config = dict(
    model='audio captioner',
    train_examples=78125,
    tokenizer='word',
    encoder_stem='single',
    encoder_widths=[64, 96, 144, 208],
    fusion='cross_attention',
    decoder_layers=6,
    decoder_parallel_block=False,
    decoder_tie_embeddings=True,
    lr=0.0018,
    shampoo_beta=0.99,
    eps=1e-08,
    lr_schedule='wsd_sqrt',
    final_lr_fraction=0.05,
    weight_decay=0.1,
)
Rows from block 3 of the text decoder of a small audio captioner, named by matrix and row number. Rows with one number belong to one neuron. Each number is 128 + 32 x the weight over its row's rms, rounded and kept within 0 to 255. All counts start at 0. Numbers have three digits each. After the name is the row's rms in percent of the matrix's.
After each neuron's rows are labels from the 100 texts, of 14848, where the neuron reaches its highest value: "fires on" is the input token at the peak. Only what is clearly more common there than usual is listed. The data: notes from a synthesiser with random patches. In brackets: how many of the 100.
# fc1: MLP up (decoder.blocks.3.mlp.fc1.weight, 1536x256), inputs 128-255
# fc2: MLP down (decoder.blocks.3.mlp.fc2.weight, 256x1536, transposed), outputs 128-255

fc1.27 128:192115166133099104079124147111126104165133132116126146173065127110117160141142102119036137198112119157156177134082158086144092156160123125099118069114106170104097081103115164085170155154204146124115112110106062150116132175109087128173149097083107133111140222137134122101122113072099100117080095096202142197109152149164159113153147106122143117180032120121096079145127192078137166096166
fc2.27 120:084183142159162124131096150120132160151062115135111104136098107126081114133137180156063117099165127183109149095116038151066099145129187161149086061086194136149104136124144104101135115170175107183173118148123160125136151105138093151151152118078188162143136096127127047123068115128107137188148177132166171071167142152113192151111135113133122117149187093151155182203151103185140154107119
fires on: "no" (54)

fc1.33 104:126165119106131077166095134136094123140136137130182074191084113118159124135112123088077101171144091125187120098154128165105062129191124125124154113172189136170131167192090163085155089091064097101143144123120155149146125200067150143134102140167148197140162132152109170165146080133087190137135097082187155154123127121091134121184080101137184196135141127151153110125074150089070169115134
fc2.33 097:086151170122119064144152119102109149102151169120181029162104124150130081105108055149159088161112125056175120110147151149130089106144152099117108060146164123142132133125140157156152109081115096138132065168059186100155112167086167108150161111119143180112115121136117108091201095164146154135167104128121123121164144122155115100110110119176128132095135082170191139135041159142150172182119
fires on: "low" (53); "high" (41)

fc1.726 070:150149105112168117115135127087070124107115119096080154100079146121084102068124202091105137094068156058152116113112172158168077133110103092128146207175134135191152163161139113130120131069199099135115107126135165175120115080091046136148096096155140095081146110114133085117067118142152132102122144128162123083116134161170182153137114177107127115096136134149118115146123143138063101142119
fc2.726 062:149157156070117169138151155103085163106114078113147154161149139122183131099127094128107059183190086185138187105109143133101085100133174131143092130174081125121136077090184116158167105158112140064062166201101149153175117148171180127095113119140098134155094137101117184112088113089130093079159093129160076103134153119145146109081109156136087163063150142143119148113104194105144102149134
fires on: "bass" (90)

fc1.635 074:174126152100113134194085135064163152173147096149175117115070126147115183129074162069088079102132112140185161062176160133076112130191113076144137140107184054117128128158103142086137068107125112100123170178122154157103150161084144120089123163179111198106183140147084126114093125111139207133122059140160195127133128128125157139172158084104161114114121133121122122154071156081047120118124
fc2.635 089:102153146139129080153133125121068116070155145132179073148111099107144117123120082149130064180172134049225153128138134119157105124109172113142106090112112111121198119131125148156141100081087112147123028131068132103157093142090139136150182109094107159115122112141101182108206097186163167168152099130172145166165151127109150109127123146133125170120135101153174107112080164169141173220105
fires on: "low" (54); "high" (24); "band" (22)

fc1.580 035:129173111144130096113114123113121165139077178081114129107052090123129135113177103174110108164120131109184145161094117107163083194135145128149112101145157143107134169150132106101084100106223112095077055142157132115133106076131168133115177150178154077138137125142136204095096105183113087180173110156170108132147144167097178171121164159177102072115141163124097136146089120148129211135162
fc2.580 022:126098173138077143131170192132134090121116115139191080127188164114126123169155083144156141130171157110180124179123162191136125117191120138109083139132155095123144030146096151102093173145121150162143188136106136113180116167121134146111160174093154171107104183093090076106073165076165158131118165058115149174123116115122123107140142150026112134116122089134112125113169098110139153145161
fires on: "low" (100)

fc1.638 120:167143126083150109141130111176110104174122134096177155133128156130150153114114125080093097141108109109178105116126168100073112169127129142060125093172147163138133125114089167080166183112057096158110150109112153099130127142138153138158121172177128183128144156129137167147105121106086132088086137034121105129085125116125117076172086199144125129160114121126140161137101169123126152130147
fc2.638 098:066161181205141140136135081167030130119073080118059058176115145061157103157176086110116134076102126120082147156108106155147100114125091178125130147116134134153137163177142139097085171168166081152183125115139150124140114137152091112152097101122103097095135136147118114113192126110115162115160177149119138099146180141086041196119066049082133140118111098109146108127125136108116165122081
fires on: "low" (62); "inharmonic" (20); "high" (11)

fc1.569 134:140121109139067140132133136092159153179087165127131145173095121129152100136201163199098103112096095111172205071110145107101123131169096153166100032175076138111133134183115185139158116118147090095116107141070136063157111157151125143085184190093054141115097123117083084130154071071136159102146140069178156149201052102150095126124050126143100172146132115147162203140130119142148073125069
fc2.569 127:127047148086147170082100123238123135090139148116139184143130101119208160091161087138176151180120124073095093176119167182132124150155138148134101127092205116132114083126152122124133099095089138074110149187141102093145093164161148126104139136100115135110120118055150183101096155123167078243153119095085078130133160115144113155061168148156132187159130110120113152125148142109111109117103
fires on: "no" (50); "swell" (8)

fc1.674 083:090140174152127044131158116088112168129133085146159223165134089147135178159096068098130162159099124118173089094102108124119111100191113129131164131113174106083147149121156136123117135113094144098165143090116182140083127158065101151125082095176148117164105131133109121145124123117116202159159176145135135164115142172103192175151129113146117154113115110122130105122074160130074160090130
fc2.674 087:120136129152099081090183171040170122105097165133203092151123117067117131091115141145138072156105128066155035079135086182208089120135146167139130081125131135141153112127181086114144089088117105160144122145136099165168115122145170086121159103118106174117109128093111126081135089125187125108183144094153091111156121122141114082100121164151211146099135141130159111150078089137124143116090
fires on: "low" (85); "band" (13)

fc1.401 049:127091140116140044110148125095148097187157091103078149131085127159090138129150151086083136150101130081141139081167182161119086128170149110151134102139121194148129103096166131114100085093153137100137171177131127144069074033125100157142179090131090150112148143145088153085138130106157101103146128108162114140084118161117161122169108198132161052108110126079157106114113041161138089143162
fc2.401 043:133185113157201162156163126114099148094141114081147072135101154085174152099081108150130140103105141184187086131124142178126121136213121148068167137118153093155123071103139149144129127138153116110191109128127151163092146140141093102150061166139060124152112118109185098111106145113060159171149149125068169110166128111157120077129150075143157120130172108117102141164160161190190129152139
fires on: "low" (37); "resonance" (13); "pad" (13); "opening" (10)